config.toml
model = "image classifier"
image_size = 24
optimizer = "soap"
beta2 = 0.99
beta1 = 0.95
batch_size = 128
Rows from block 2, named by matrix and row number. Rows with one number belong to one channel. Each number is 500 + 50 x the weight over its row's rms, rounded and kept within 0 to 999. All counts start at 0. Numbers have three digits each.
# convs0: first 3x3 conv, stride 2 (model.blocks.2.convs.0.weight, 112x64x3x3), inputs 20-29, a 3x3 kernel for each
# convs1: second 3x3 conv (model.blocks.2.convs.1.weight, 112x112x3x3, transposed), outputs 20-29, a 3x3 kernel for each
convs0.0:547498472500500500500524465527500578377424459396438500391473514500500500522500466500587500531554472500585500500614491626500491525545527500580466480500529500500482500512594551564447500538474468500540574500500474501518500412560520564479376415500547500500441565500500500500
convs0.1:370405491500526561505500500518500434542552500585500441566500500482504509598404530552521485568489537554500629486465500517532503535455463490512487386443571444500542534457560500528492500499549500480500500497510628436522500467507496599542608566500524413498505500508372571456
convs0.2:469555460460428500619487400565500417565500500533500500500515484507500500500489500497500500415421500509401600500500524613500402443394504492438468439429500457556500485500500439500442407448424408517500500463500592500489467591500417500574500500500487409500500500485500503467
convs0.3:500473500470500519448500397504486508497468500524579500489476542434500492440441540559500496500500500548600500448462401468512509495481488524526500406491500500462548569500549571589634532421433453410500479579514500532500518500500438500500500500486437500500500483500473500578
convs0.4:544492516500471499500477539446482475500500500522524456493572542510498500600486459512500509500414526542426500508539500512507537457539371462538500500511451524402579493484504500546498436438502523517500500488418500569546360443442580539500600531486497500469389453602474556500
convs0.5:500471579436566455498500644500373450535442538500454500578483513533392546554500541500441543431518380557480444475500505536500513558496536570500538484500483500508479500522399427360461537486494494500573479500440466382354598577501478439500532575560500500580500500500481538500
convs0.6:500500496500533435475500440632518500532483528467573500555519555500541594500437401472615390500500432492358500500550460473511506569500470500502495419548500500519500486489500526480519382500500591503505429500492500461500500500541470500523602470440469500589544520409498440471
convs0.7:537500459500477500464340500464502456500450376571462507487498542447416500514659536531413519566483500532469500515387474372472461500391486457500433448513500553500461412500500493500601548498527500500488387538500541428465412432430577500500396646452510500423494564500562500561
convs0.8:484455500513409672385566651400500441527500436443536550440500477515578500469517491500500479476500441500528473495500487500604326429500422500405489544463500500363466500490500539500591443476541442396451468509568513451594500500500553520497578411500359498627500452546500590500
convs0.9:483500490553549460500512542498500500493456500497500545533500445500563387500500500501380537501373549500500500500452418401524558439449519370500490535396499500521500454469500389500524449500500500475567460500500500500458500472500500502500565531500500500458442535524483591476
convs0.10:484558466500478469436497587500535526509576484406551500585570492378500576500557505408538532448500453515499500500484500520500495466451483526500519458500500481513467469429446413415490526391451499500547568539449521470486426459606503523493500500508561500521500537557500575514
convs0.11:481564605500619485500548301467500401639500511545507578495500500499499492500608452489500500632436500500463500472500431500412500500563500475500569471463465385530492468439429535500425499491502620349500500532441473491451461542500439500544452513529462454500541502474542500322
convs0.12:404431613555595500355500578457500500500500517494533500464585469554464595534502540500472592500477500500459515500500411593500449552437479435500568500510520477417537398452468518451500558607502500465500519490500500500419493533539500500466526511443450500422500560500500500562
convs0.13:585446500500504536469500420604370602574460440583520500500576518508500559500500382570462500520583464500410500467500500545500500500494500475500586590581458500493495477500392500515500634566535500573500478590482500463556586551431415488500386500529531496479355568500417451430
convs0.14:500382500500534560575617500508497437500416443500518573445500500511500574492586492537348500531285591500482492495588500423440489454457467467500500475500497500500500500470352500447500467557437435500567558449450504478504500539566611450500487615500447426549500471544473483500
convs0.15:452448460514511462570487393532496500382500456473517597499432500500500579492545535502468641508400549516508500534500519500500500516500500598446424510500477507500500516504481500560496530472472500440500582522378369543450500500487445500500544592500500480500561514365571407438
convs0.16:521511386556513500537512480449500500420457500442421544521500532376591500500409506461550481500550434455408500500545478528433439448500326500490499500500500363467585545416431538500545500396494500503553442473435466431523500447424447592500500500500525500626500501500474500500
convs0.17:542419543500411574467436458531500500556481618500483500538622480548428500485505501625434543524500493513561444596649500581548465543500534500500500500432444609471402457561429454527500500547529517488480443500500500457498500434410526500513575478374483490582461494500500410500
convs0.18:500380500495507515568500579488479500526393500515500500423435539414500463516433500486500500563500500500486441500540500500439470432451406500500396361523405500653554567500539500455476516487500500458519504454453480500493399500500558408534577500500500500500403500500523453630
convs0.19:494508518500540470500500500517500567434470500500596477500519490422457471500426530588436575500500500424565521509538500529514431536444464500460500500500500500461435573500553568558500515596543500500500500547503469430500449405500494472442553500504480500533533462512500500500
convs0.20:544491378531428500508409476500535495500361500443500527516554500500320500414500542500453500500500456501624470500467500396519481500558500478413552500500500454520500463486442532500515500500500464501518500395490524500461401498432500470500538412415500370500500500413567500549
convs0.21:432423498500511624324540448458500500450467666397479500500504500406549500500500554388659468500587439500629500484500500500500451444535500500500500508483500501416591554515500508500496565483474534535524492537472500514500341406553541529500376499532500503527500500451475527500
convs0.22:425500500481510500484429519473466500525481500407500598500500444407583507500500526490609500460586436598500500500504416500471513441500506464364505500383419443500336576540388500495500557480500500547478425550540529459500500487475502420479410543500500500453553463500581505522
convs0.23:516493500505500488500573480471483500505414472521592494496500549545500500576526475451500500500500500500535479500507506502535514491472606500534469500479670503525646568503500472480418500493428392500555583500451500500501550500435500546565605435412510459500610448505453663500
convs0.24:495500500487476500500500463500437537420548498412460538438500500511500426436500431464434500476500500500591500555500500474455461500500500500500295500551500461500500466505507500500500459570500484500509456500569430434500489430435546500582432374471596514500500543454445595470
convs0.25:505492594423503500500500396500500566502465465486500529500505500500450498434495553431419485500370418500556463501513532500480500490500443516406467519513500566500423448390409394500500536500500500436483500409455500444548555500457500567486500500460495491537500448497451454500
convs0.26:522574552503500367426500466415507426570500456500528537521571572500606500480477532500471500500426577523453497405500500500376518500480500530534500545424585378478486446488500500500374568544591500531539508488462498530553512480592500521470500500436415500542583500500500447504
convs0.27:442494525500531501500414584569482431500539476527539513511525500490550518525452451460500528559476494526526625500496543604545436500500443500472437476500500542458500500479500483618618500538506641564341399500528411560475460500382430500499500371470454419489522500484419533553
convs0.28:449500518500548537500589479500472500500500445464544500458476500492500500500500500500484548500346554435462447500473478500492469500438533536515472500407602500500510460439407534469596500528480500578500470479500566592473564481500493528468550499541504337506527526500571500468
convs0.29:536476454434556500570500500586520436486537500469592526514500498494500416463500500500500500500500460500500518500444500443500539386540500500505430489471500500586579444456448468459390500500500500500395500565464506577500442521510580476575554555500573460488522452409607500402
convs0.30:471578576488590578505500500399534572500454500500523542529484542500500500507500514536471455436500477471468512449452500500439458571380438500421565497413543487500477485500486394552500500368359414500500500496532488468517526520500437474474500534500384662496502534454500442495
convs0.31:500484500500476500502435454472393400500532460500500500500486500535494612437500500500439493500459417556500582528500500500500500516500570500504482500530555460570500500431500548508500500535538581549435473449500500500503524407405500500500502500448552500464556526500550500514
convs0.32:500527565551504445500500500506527524500435500435544465500498500527500529500500604500591367521613500500492429551500500500508475456450442447559462442500507456467500563373461605500510500423442502332415500500578500526511500455500459477569500515450567599456361515541500548500
convs0.33:517542500500500581586500498539526416506500581520484471591446559524566533500466559500506531527490500517500431523500385456521526564467500515500487500500492486500449500443493409500493500500503500567507408490567500345500527500511617421404370520500479545485509500526516497581
convs0.34:500518454500431456534500500500496599441500457522500570475550500566513500403500527467510502500435605411433523459500547488500624612568577500460551552550579515487537500521395500612578497555471529496500500527467500509500485602545500379500500500500500483500607480399528500464
convs0.35:448544470419467573500464500544388500513544486500475434562567598500493500510490500563413463511423500531489553539464500501522534549491500500500476458521500471500445500464500578456511515406500496500392615500491589461500479531538489560500402409570500500500462500457500466500
convs0.36:449500466500603465500520500428503551436502454535496500456509424500500500541495507500473450379500500501500505500467500496468439442432500403496486552464500500500500500500525488437403488500521500423476500499500535500507500455533586613469638503527563500500500500551468500488
convs0.37:408500437500574503500499541510500522507571582555564594500546499513450537500455500454579449515587500466521464400500489450521500468435559409563402446500592502500500495323383588500500491500572500520472527500558474451500442544499540523535500412456511637423456500500449500473
convs0.38:397484585550573500499551453558500475537498537552500500500493488478520659435413434500495500500500500521522595500527500470374500566500500413512526428442553449468467500500614507420597462500405482570500500610435397457500519500407390431559491500540497384522546531500572500476
convs0.39:406579500534510528511483427490498500545500441507500604400601534639500490481533543469548422529500508497408500500500500471423500500500519431500516448455500484500398500477539473392502535585590500584500521459451471500482526515487494585474502563550395579478515500550568480500
convs0.40:500448459552551528500494415566498500481500546581510572530500499451500500492482500519302574556393541500416548500581494500500471618500521500500552534592500465501500460453500521500440518519500612587454446447455425509435555500577474514500482550500460500537502500447500431500
convs0.41:462455437477500416527500488533500500500532463557466500477524399610451500469549500544598500500528500710569556500500500455487439442492402452486462567500500500379500500581616500503500500562500523497529500514500500474511500485495500483458500515500500430453449500429395435500
convs0.42:530493380565444500514647499451452432500455438500462469511368500528499500500500449500555500507394579500384549568563527540500423499509491515546472525467449500368500538417473422592443383435500500479378493500539500532626500500489552557500500589500433537460597500440401588500
convs0.43:543489506500500369560526445545417498429500464500447500398529500468423500392489535460400539500477390482623452544583500509488500500540488492500500525500451500500527554446495515462458540500525463500510500450500500496539478500451558597579429486461500585500500412500500417419
convs0.44:507585422530561500534548467586591525492492451570474500563434548625500385461585430484500500508686423425662468500563500524558513535545535666366551500491563569418500461478493500500501627406523500500500468467500500443494428500558573520524501500474500458500500459482525491515
convs0.45:574510500514500580436570500346502500574471500500487608500500476461500429499446538500613424497676362467458457524527536446500396500500482385465500456500508527484500500413500500462501500435486500466451473511539404546500451486532469484500490502493528500487449515612576496528
convs0.46:500521500496458448600459453500442486430500500454500442507506500500500492521577544422643500462476500452574500502449492498500459500507475500401504463506500605456500603436564500492387441482479382486490500511496404500614552514511480411522574590500500500587387537442522570414
convs0.47:376593489538500500504535500522537500600475414424502445647493500568500547500500390500542537461411624500491428489425469485537504421529504500500467431472605474500472525592499401500500500487500495437443500500539466516514500500500531500500482498524500590500547500516556500418
convs0.48:484432500537413465450357553500449610440500520500500506395339395415558558546508450519490502487449496522438428531515500500536500500467397533500500486555409404500500567434588473491449500500500500549513500500537500528500539500495524455509520408500495508500500535484513500484
convs0.49:507480500500441500564500500500582500500488524500473542539438500500452472478537457495500499522525479500489382449465500555490500405500447500500500500463502500500404431463500461500511500471500398584463402458531456445530500533416571416464594493552496371500439620500492436481
convs0.50:500588522406625561438490520500595500479500461516438512512491500541556619624484500477502551565506500604401468500589400500540500589449399454558506500439446510500524500500533518502500500442492545442500404552526425500499500414500402500500500540500438451565500500500404588567
convs0.51:500500500500500500500500457495529500412438500500500481563476496532492500464500561406601444441553491500500500431520500597423513447500455436510500502500452500380500500498501500507500500352507500500421510500480365480482500500458545514514478525455519424500507530327500500500
convs0.52:468477500571500500606594449500419500503500433472484468568500500450549464435548500500500509500561385515673500492495534474517500500410582517478560500500571487574466500500514529429402539500610397500500481421548487477538500402500362532554507521500500500500500500471500401500
convs0.53:450500474539500507430515592554500512439422500444519464595425476486494514495500500500478535527496500500551480500500500473523462500481470496465500483500560533465504438431474425410500500454515486546525547521500500500500475463500427459570512576502500507457500500479500627424
convs0.54:520573518499500546429575529531500500500550537466500514526446486491508500451500560448473513500459561500323441572523497536500536661583544567572500500397484500552535401435423500480428421549500500503500500577464500462500548447544500545579595544509500579500486396516585671473
convs0.55:492415446475556485507500500513591514500500524500500500500503445500500439606564503468547500423476475404500500492500461504448523500500500555444353500523551442556566484554500481500410497523475463500377500536508451539442491510500431576484533500598500505446476566433500500500
convs0.56:516505401514525542443461500500500515447534504500441484478594500478561503568468542445563524481425519516500472466353500424488461500500500500459455500500600512455461485500353586442355500503475377598381409531500534416500498473500500464500531571500432439542477556505475558448
convs0.57:500500500500494500527500500438491446500380500440500500488439534529500566421500440482517576419465537500477459621500500462430422476500455464532500500550541500509489469500489534447500500437420500577403500500519487500500487468589564500570500500500500585531616515508500488497
convs0.58:475418467432475531471549471598547500500500465500421479511596500500431448626500500569578444517500458535500454500484488500550500528473449483440467528391517500435528500500500564496579555490523489529440433500499500533500481500411500462564560465500478497506500543666560579500
convs0.59:500425519469423487500489500500500452491520558387412508409377500580500498587496500500500675561404500478318615454521419608500520454500532542523482594449500549500418504500500517616545410500351447589500500504517507508500493500500412418486390525412491500463441476497500475430
convs0.60:419511559529480497538500495584500518601500571524570453450384541483535463585501500500540538500432459611427544568505500493451554450500507500471527467500451531633410500533525525489458375486480500511500523507500575571372515538513433570500554455483500463572481500451500481459
convs0.61:463500500500545500463500500500508500481595432585459500484531500510612504440520418420544419430559498439512518500500500500427506500478521430408555500423408482543463515390398485500474497524590500560463500505547463416464468500510510411500489447489500603578500563478500579418
convs0.62:500500500467558460500510486374500522514500391568499500500530470524500538500500500500500558608541500500431500555521500500475494500368500508500500544432500559465500429532530500619500519630500431510484489544482461500498500500396535468500576542500563409498500457495500420392
convs0.63:489553500515504561500553577400500531445505511523500606387497543500559565453500562485513450621396500500455594500500437527391480464500500500454468462405570478454513438399451528489424550448529476441503412635500500514403500485502496500485510481388524500500468580453454560472
convs0.64:488440500461517308533547372613489437500499487500432430541452456500500339424530572419469500481550451490611436500500479542407540500455500546500451500538500426500500525575500500500500500514500517500528500528500491518500431446518500535500460420488529458486500500513452500522
convs0.65:500500500503555438552496500472477601500521534478500500562448500504499597415582469346730500432621469444651500438543520543498496524448500500525476500500506448461629480500500589539388500500500500500500500527554500500524431512445498544540454402500500545417526560512566602524
convs0.66:457519532500500469500428500447577417524500500507500661461602509500443500500523500528500500442500557528502531500526634500500455500555500587500608573485500500494500392634500522500396500500607510487511525425500472500500457520500471402500374500397500500506500500500486421515
convs0.67:500500560500500528566585500538468500457560387582500500500589470504500500513585407509479458500500500500510542484391573480500500416500500531644478447507504500500500500500516500479500545500580500500395500523444505538458511382500449570487507555500585420469622431471572561416
convs0.68:562484408606484500426458549530472450428534500550442500594537573500500491609500564492500522563500580501397482500500500499500500497476445413500404500475374500454466417500500428613500494500500590514500405500504574500554478500574554554537500500500500479532500452463536589511
convs0.69:526581500500500500486619500478522500500500572500605472503466486572549500519471500445590463500494370436526492525500538535507500500500500577557469500394379529507421597519477516324500423445544500500460512415575565488443531537479500504550619553489500398498454391607500442504
convs0.70:519500464500500500500561445464500496500438408415450415440500500500500500500500629495535551500486590459375477500484498537462483408510500591486500551566500500500500500456517406500500438407500484500500500546495596542500540500500500429399614510500602500458488531530512416436
convs0.71:508500455504582540481547550495500500511576419466438500500500579500536391433500500538420500520410431442505452470465573481500542500525525628535522370500538466419562464552490500540500500406517632477409561500554475500572533525500569500469500438458578500514500500546529409653
convs1.0:547500500397548488409443487539573500500542554500500500509498462500422459538464493555554523500574500581512502504507414527410533666500484498559403523476453352455497519400573483500500557441492462524500500426505602455479559520500526500433500518500449464500500469436405526500
convs1.1:458489500492500438500500497469483453535450500500490490517455507500512461500480491625500470524571556351544448460500499597550563476424500500483411558454546572523500500565500500607500430346582500462436500500427466500604402500597532539513579519523530527500559429478500500500
convs1.2:567493500445486500498500424547500463500500500497553500546491527500459500500424500596500450500500500450478500417567500500559500439513382500500500446523435538374447500500518422467500524500551500511492403509457441500425500500500451515483375500565558477498516401500591492462
convs1.3:500606538465512500544524408431549568646526293587483558498500530510595560468427464525500499475499504520594520441355486494524510500500430547566500516500528503500476559500485477509487500438420500500500510500623526449474487510519557500578500599518500500500522579500500436433
convs1.4:470500467433582428553545500500555560502497484500513402481546442500471568500526479476557488500500476353476503398410500500399467524500520500500510324453500591525521457500500469544500416469500523424480537508490500488520551500520500500592460516498500500442500536500500500475
convs1.5:544380500551494587443487380500406493500587562472467444427463541502431512520500416423477500538597500464489481596544579444443406500500494500500500527427508399440473500408372500455500478517570537485561445613439367485500409500430500500533500402487435543444486500570500529500
convs1.6:500537432500500432530551500504525582500486500500415562462510497500496416500500500566523579549557396500500500423500497435446500427500500452500500500500471495500455423500579469441473495500519511500550456500500480598500500607623456448500500468418459456500500500500596500500
convs1.7:564530535437484445515500500500497560506507384500467439500500553500500563501559510524555405474500529434512464400500514500510500500400487590518560500500429549500500483500543503500506530500558486498500637426500447500454459539609453474467671515500500500500500500500448500534
convs1.8:500537500484489552495496543578521392478500599497476492376458463467500464500517505500547500472459485532459556470465500466500423464502436500541500500500500500500440478438403554500494500549428476524500482508441516543500520473500623500421547500578573513484530453500435561583
convs1.9:500349500500500527517488404553500500500419543500616446500480466471538462444500410500396530530500527463351562402501500447527499534436549500500500500538575402500613500575497500390500548472448571537500466540500423500404573459434597500500500500465506486477480500500500500500
convs1.10:500437553507513482528324500583500546481556582526435562430500470486498418500517520500536544504500500487500557500568500456548506528500347462477452516480541530427356500500672540501499536568500624500491453437402471400500470413500394477500482500500500613500550567500488540500
convs1.11:500532508500537481508500500500500542454500504500434484500500500500500546500553492500476500500477500500436547500582413473500412604450525474491484527607500500606438517500533436500500559500562487462430465492500500595500500500400500500445544619623369420500443544500425474560
convs1.12:460500471500500500533585468466519575385512505500416553491500422500500500578452500463477449446500430453552399499485511583500500528558408469412500439493412485538454496422500475449513500500591560422500500494509500572530500529527493409500540599593412500495603493605536557500
convs1.13:611424442588557394571414534462500437545535462473497425579457500500568500500500500500534500397500532500650479389488513446354454546500563513474491548591539558525460500560489500529500500497435529448414500491500616500622572538593531444432564363411500468500447505500500464482
convs1.14:526500500451606377500486534500572452409414468500464500317506541477491514518455413465500472500500428500480462500421486533500500500541500500444525531500537589514526506513495404474481500433583500500637354500504413565490500454500456481500500500595496506452500563458526522500
convs1.15:500500500566406491451500500557422494500500559555518527385500699457500555500485522579462624595491464500500431464500582459500545441521545496439440550500463500500500551501490419525476496500500453505511500500588562423503535500477519391500500520543529425501500385572481500500
convs1.16:438526455424500507515465500476364500589500351565566500500519405429395442500495500500500519500414529571500493500500538500506505485528536500444502493500509501500516491511372533502571587500616500468427500500541538621509500476583600523569475500500500541500449538584535500500
convs1.17:481526505500476573480411500434500503597500500396515463563500501420500457376500500500457500407500457506406500492500500490652515518692561451498500511500514551500411445484500454460541497500579419500500500421497509565500500500473390498485500500591431533500500519455395540506
convs1.18:538552421558500479481455570500482616500513422501500381414441429409462500500500586500433530500468577390500343500538445618396467500500532434500501500500500551605500536531481487469489449448540517560500500500502500568500500535500504488434412498564500443500500574517535561599
convs1.19:500466495500512396446517483529517500500500535500473500476500500500504521500462544500405537500562521472491507436500497500476470500500437500457500500401471484566441569539584548551590407500500475581483498454515457500462435456503490500500500586524470479472530493459446583470
convs1.20:487400555500500500500549519575461564489596551514490500475491624433539554500500401500500548392500500374573392500546500508500413520425500500433365500490422474472520557600433510519500471500549532483603630484500444500480491559496500547489485552487570470500518513446464500500
convs1.21:365549420432502500500500408500500620582500500500468483500500503500529565500500487500477655569574467455500467470503485494527459500521500467528462533529523589502468500395509500519553485526429430499500456586462532500465513446500500503595447503481524514378500492518497500443
convs1.22:336507449420531420500500567500500502395500393500500500520504424535478546547500500508500423570553526500364547530485544446575412531464478503438454571500464521500545575491635420501500500491611500500500546517517497431553500459637500500529530431579397527500500626553376511525
convs1.23:416407500500384500500509370516545500500502446572500462486406388500562500555547511503442500586520500500437500500424549500520500548543427500457491500576500455417500500454494471481443462467459421500500500616500500500506500424500500452535580520500486468597481477500500382542
convs1.24:582482417500566532515500345500553492510474500473550502500500481500431498531492566500491543500500500500438561585500450500500500417510500450552590500512526418374500522500500500458562500475516500498483516500500550426447500534524495570540463574541500514416446500434550538500
convs1.25:500528500500523499394482500560466571434420500500519500525500500421437389500395500488646512579529472407506530500500392525445357500493596493499534425425475500546474500500616500534500479613495526425417472500654500380527507442519458421466419500565469500500557527460581555484
convs1.26:394554514571500517534576558478472500509454500500434461500500623570473558492422491500465500477526434500500460506500665390447389460595500505435500408556500505500522500463442500490500542541500500547498500472514500525500502500516438527445493530552500457468560449586536500494
convs1.27:500500386488433422445500509465596444596492518500500485500528500537500494437432524507500544500500500520500500500500492499500437500475500500500558527534589526500655557500500468500468504486565549500429500500493440528525500586409583500525487422654477553453558485500542534522
convs1.28:500457544500500539594387393527486500507469371583500543567570490500524500607536656440550500500506549440517471423419500341503477500525500561500500438512479483384426500463460516554462507444500544460437532538500458440500519500615500500487500556541500575506500500500540500512
convs1.29:572560472591508624500441392630491561372500498462500563500500492500426563490500557500466446500464424500461500482500552435593537521458543487460500518504518604551541446536457500507523500490464476475500500500500471488489508500523548500500390500492540500442555416489492403515
convs1.30:609469500471484480451500376554500483500503461475500413483532561460458457500590520551524586500523500441488392500500500500368356500500500486459461500475481409466542500500451500555500516521621441582500485551394563498576466500500491495556555481446377560500500515562345501503
convs1.31:521451500500430500500523442500500500378462500605500500480505393497500611500500500455467500434500460442499520500627496500588500569430506608545425575558500458461435445500430559526441522530470500492429518466512500471500473547451555420556500500473488461500550500390612485485
convs1.32:517640502500527478497422487500531552530494500498531500500500533500514500517500495624500500366507391500526566509511423500500586563556465500505561500540453551500560481571500541500465470500528408500347457456500483434500398528523501525514511425641539452577529578500500457543
convs1.33:499500489416550500489574578510541500461557539500543505478536475527454456500498552523505500411548508481500522495500396425499571545500434444522494533500454500500391517493565445522556554489465418483500500397596504502471542451500471547500496500517556442464591481590500588499
convs1.34:360500468616346524500500423486538564491500618500500463532586438500374365551500500500505393500459469461484377500446528598500448397500473480515476462501431574472500439500436556509500500582426480500439500388500608500579410501437587451500526519476552500457535537504500451513
convs1.35:423391557431456377500502457591500500581536500319552500420500488484464500464500431673500481488500629522497525500522410522610495500531500539500538500471500500480500483427594509537499403564644453437500547530500538600500500500587517554540586500571563454510500554500500472500
convs1.36:500500539500508500500518582500546500574440500427500552500500459590500460500553500531500407612609420500524583500500545500623401390470500585622500453567660500500418557507469500508500579592457500518534536553628529509441466500491443529549558630500518500546498440455492485553
convs1.37:500413510506531578441479500455486500519504467471376476500500426500500522500500500616545462470444500500437501420500475519431476500630555440451435555482487421446472500500500327498440457500508500503656500500557500550496544514538452452483500569505493462500500504500495673516
convs1.38:434541500347448500610540510503500459442500585464406422472424500592367472562500500458500447500470529438553489500486500433467571423500500547500482407552500500493538528500481551500457415513487500459501616454433388525489485544500547461483500510500574433486453621523525500500
convs1.39:421500437566400555511500546502459495436514676503360382552651500502499500500405511491579595519412557512500570596500554410500500513473558483500593584531481455455458488500576500411543499500500439500449580500467488500508486497501500500454488427500388500500480500500527500702
convs1.40:500500451531477414429474500471412528500494467540465572537500410500467463489413500497441485514498471500440487504460500455405457500459393502429564445544460500502500500516500500461607475464637480472500500500500465500526540572500596500456500477524500500513500500500587456469
convs1.41:477538373452481500603535543606467500528500550541485500500500549516500584588509563500500503500500500500572606467500560584427500388430500483555444436520556411491393511569522500588474500523478528512520531547419503500510489499467438491526450509500500451507510500470469500473
convs1.42:500500459454628607500476509500567500372500500500464493500574520500454381449425462553500500500500386500500500501518488500466426474500534458500483576500458500474500462408455579433500456496477489411471465500538525501461512541500420373588516503575500428500455456515423569517
convs1.43:429485469418520459543502500500543613500500423412509494500421500522508500494500500404500364441467521486344567500503586501455404500420538527482563500500583500555531512581500433499476451491490500500500437431500477485546563619563500580500582436499452582500509444500454490437
convs1.44:500557500490500500380453417440464495331434461475513565435460505568550516500618519460500500500417391421500542500500487506590381512454511558473500500418451500433383500511500500500575536500481500571500445592443535500506500551500500507598500544500451500397417500400492516409
convs1.45:426471624500500445525352425496436544467500452500500494511455435474516339500442500485500500500507483500432500498559500428533501509500347500350500564474442492467555500476507500500561500500500438537526560462430438500426500467449450443529552590477452497481501489556495587411
convs1.46:485468538350500541562500536500565500534535601519474500500500444500500500509500630383542476388518500500472556561545559483546511458451500500424440500524455500522500530593446468500506472500579500490500500493432500500488536569564495498500472355398500501525500545522477528500
convs1.47:583500562493501537540500475511500619532584541477500564453500500500523493500461555500476514515596505468469500331404500448500500507441628500500567514500469545591500500425586510534500429473500500511500514586539414536515627552500659577504573500500482505458473500503449497626
convs1.48:500442500426500552527500483500587500500500541491478422446440500500500549571404511500500533528551500500601516462455507500513556500576412431500505434464553463646500430552662507473446500464602448500572488500500545392500534457500464493594482500500481551457576504500464507500
convs1.49:425419500404614515415440500500446525409511500500500500415474476462391425513442422495500500522493506538500390500507518500500547436435478600535500500459476500500500519445500500426398479532500387500500456429500535469571500500454456562503499505500426501491579500500488567500
convs1.50:500530452480449480438500551487500512500500412500444531428525585500500500500500500500500566503470475416500500466500509511500435493500500555500492447500500594500506500500500449484408500465500500547470536452480500416501476414500450451559363558591538478512500500500559463500
convs1.51:500577453448411497504438514500500399433500500490471501500617500500586500450500434420500451500423488636467362500321551500500491347461478500517500518539500500500500475447500494500483573500470551498548623500483405430520500500500578475475594500546500523408555498471500383555
convs1.52:458550478500483500589517500384517408523486531479500417570355491500510500500395500542486500540461496606500500391500500573500471545500500449605500470500544500421431453500500555510381500500500500500500520540456438408500500511500646489533439438470465500595500485433500500510
convs1.53:470559500461566600529500496486490438453500500619386500581519508541490509563467500552579533610549568311497426473384388457579500500500500453463433462491521500500499548504500500500598372503500500489591544537474460458508470500481529500551500548438503456500500587547482500500
convs1.54:500568500360390525463640457570488477505540499541500543535487421553519572463500391484430553429500500500500440500500465500481635470408445555500486550415454500395524502502500553562443557432500500545526526500488543531500560588568493535434508500500500540428546429387444500632
convs1.55:500350500467451550609328607493541454382429500514453401618564454593609501416549500452500500500457430529447465472456433555432471495627433531500500560553436560503500442500500511476500500500442559500520552531486425569490386500500548412478488460497500524488500517559450535500
convs1.56:500525500500611500458529372531508466547633470415533499414502505498453485500475500500409491518584591472490500467500572485500500532500528500552430475500523471480500486450452586597495546489406464452500574500475500605595351500468442424394580421535535535384380528575475587443
convs1.57:437511472390574500500517500375500442430500500514401543508422489478525457522454451508443501500422413500500500453498556500557485500646545523494488500490492576629500532524385500500486500415462463500500474542500445489570500373481469433500531574469500500518446622479480550484
convs1.58:552505456516522528458542560500541500500476500539451500419549527500500475535500500500500500424500518500500500493618500478500469495479547559482500500477374469490500500498445502414486500500442598476487479534554479501423408498500572541500529549620497411556464500477500500493
convs1.59:681420560419500500642500500459509462500500500501500530390512561527440520423499477459427569521484500457450497486475493370500517500562500451531494483432500580455500580439409500500606502477500458468469475500500567549490524500524538500523500507500506500500534488500499504494
convs1.60:449528587413446500522500406500457553500500482432500503517400500523366448500453453500500556408463360427436528358500503532484500579500500546429548500500500570500500532500521498507500500434565460500500483459495500500429500525463500545500500533386469461541436528552436500490
convs1.61:485500529500500511500503611513500498500670497500460500500393489429500500559615470500500435551473519500624538512553507351489441591577541551552491500500486415500529500479452535484512440441500500533548500585519500540500459492551511529500445500461500543505500608487460412532
convs1.62:537462507558496500500500385522459500419467391500426571672540406494502510468500488606500500459426474500538506561579532539591550523446366455539500501503511702500477428500553500500522500451544483519500500489535500607588565617486500500538545500612505481473500500537495534446
convs1.63:424518465368500500530500382443500512500499594428618451590401505472499439469539546453546500429500500500499582402390500500485500474500556528500434407433500503500449384500500506397626549554500500476531516485472500500490456531500500375546500473512489547493466482500465500549
convs1.64:481524500547500403419527545536551500539518481500403578448500451500455503500563498500474500516567500500500500447588575469500429516470500500444607446500500477428500398499470568513500508453549443480534543500476488452550530568628405457559534460497549441495565417500500500388
convs1.65:427376495605500438451476500500500476602527410500542635643582411500500454531500500522473518500500495460500500516487500500470515500500458478500419569500500455500469502394512485447493500563504593552483441500500498396500500480461457598500450560551500449465486465550485473500
convs1.66:377580556471520464500472624500500543481567521456450500498577507500500438558508455500453439468500500500509566500387500563618436500500574425500500500478379521571500537474500500401511469447504515375500500500487487565502500585500500467558500464494520437500480615500474500573
convs1.67:501409500614500500497509446500599445544548539500406500585480447632501500500446557469452500592452457515452500500500549576552500531506526419509531500565571500478502497468500496446500444461563476500400564496500568370515427500433500440518448457617348583500500488486497385500
convs1.68:555561500500560397500500494616500566500506365428614496510501500461477490453506465500500473406432506420500519556505500463500439430568580500550500549547500500500470559551569510541500530601494500511500529500564500500500503466442501507627486507477524500498459500551539435481
convs1.69:430556458529411388383529473446487501547466519500469500500491388500500419413456526500546392442445490559507396500611503505459481500575480500525472644500500510389500500480572500410400500515521571500500429439500479500587445356500466442463578524493503466500493500513499480427
convs1.70:496500500355500495504500500541500440500470466507411622500674500476477567500492500442484443520500595426573433555679512500500474488495500532559495359475500500500617358461500480464481480552599500558480500500520541500461500550471537528469473500276443500489500500500500446474
convs1.71:394459500545431540432621500526487500372473500519477568500413406373472500537500514500558553526472500574500500569500439446500596403500500441433373494500523482500618500359506500443495500510493489436602441500528486489500577500500429500440353374468599500500491447508500500434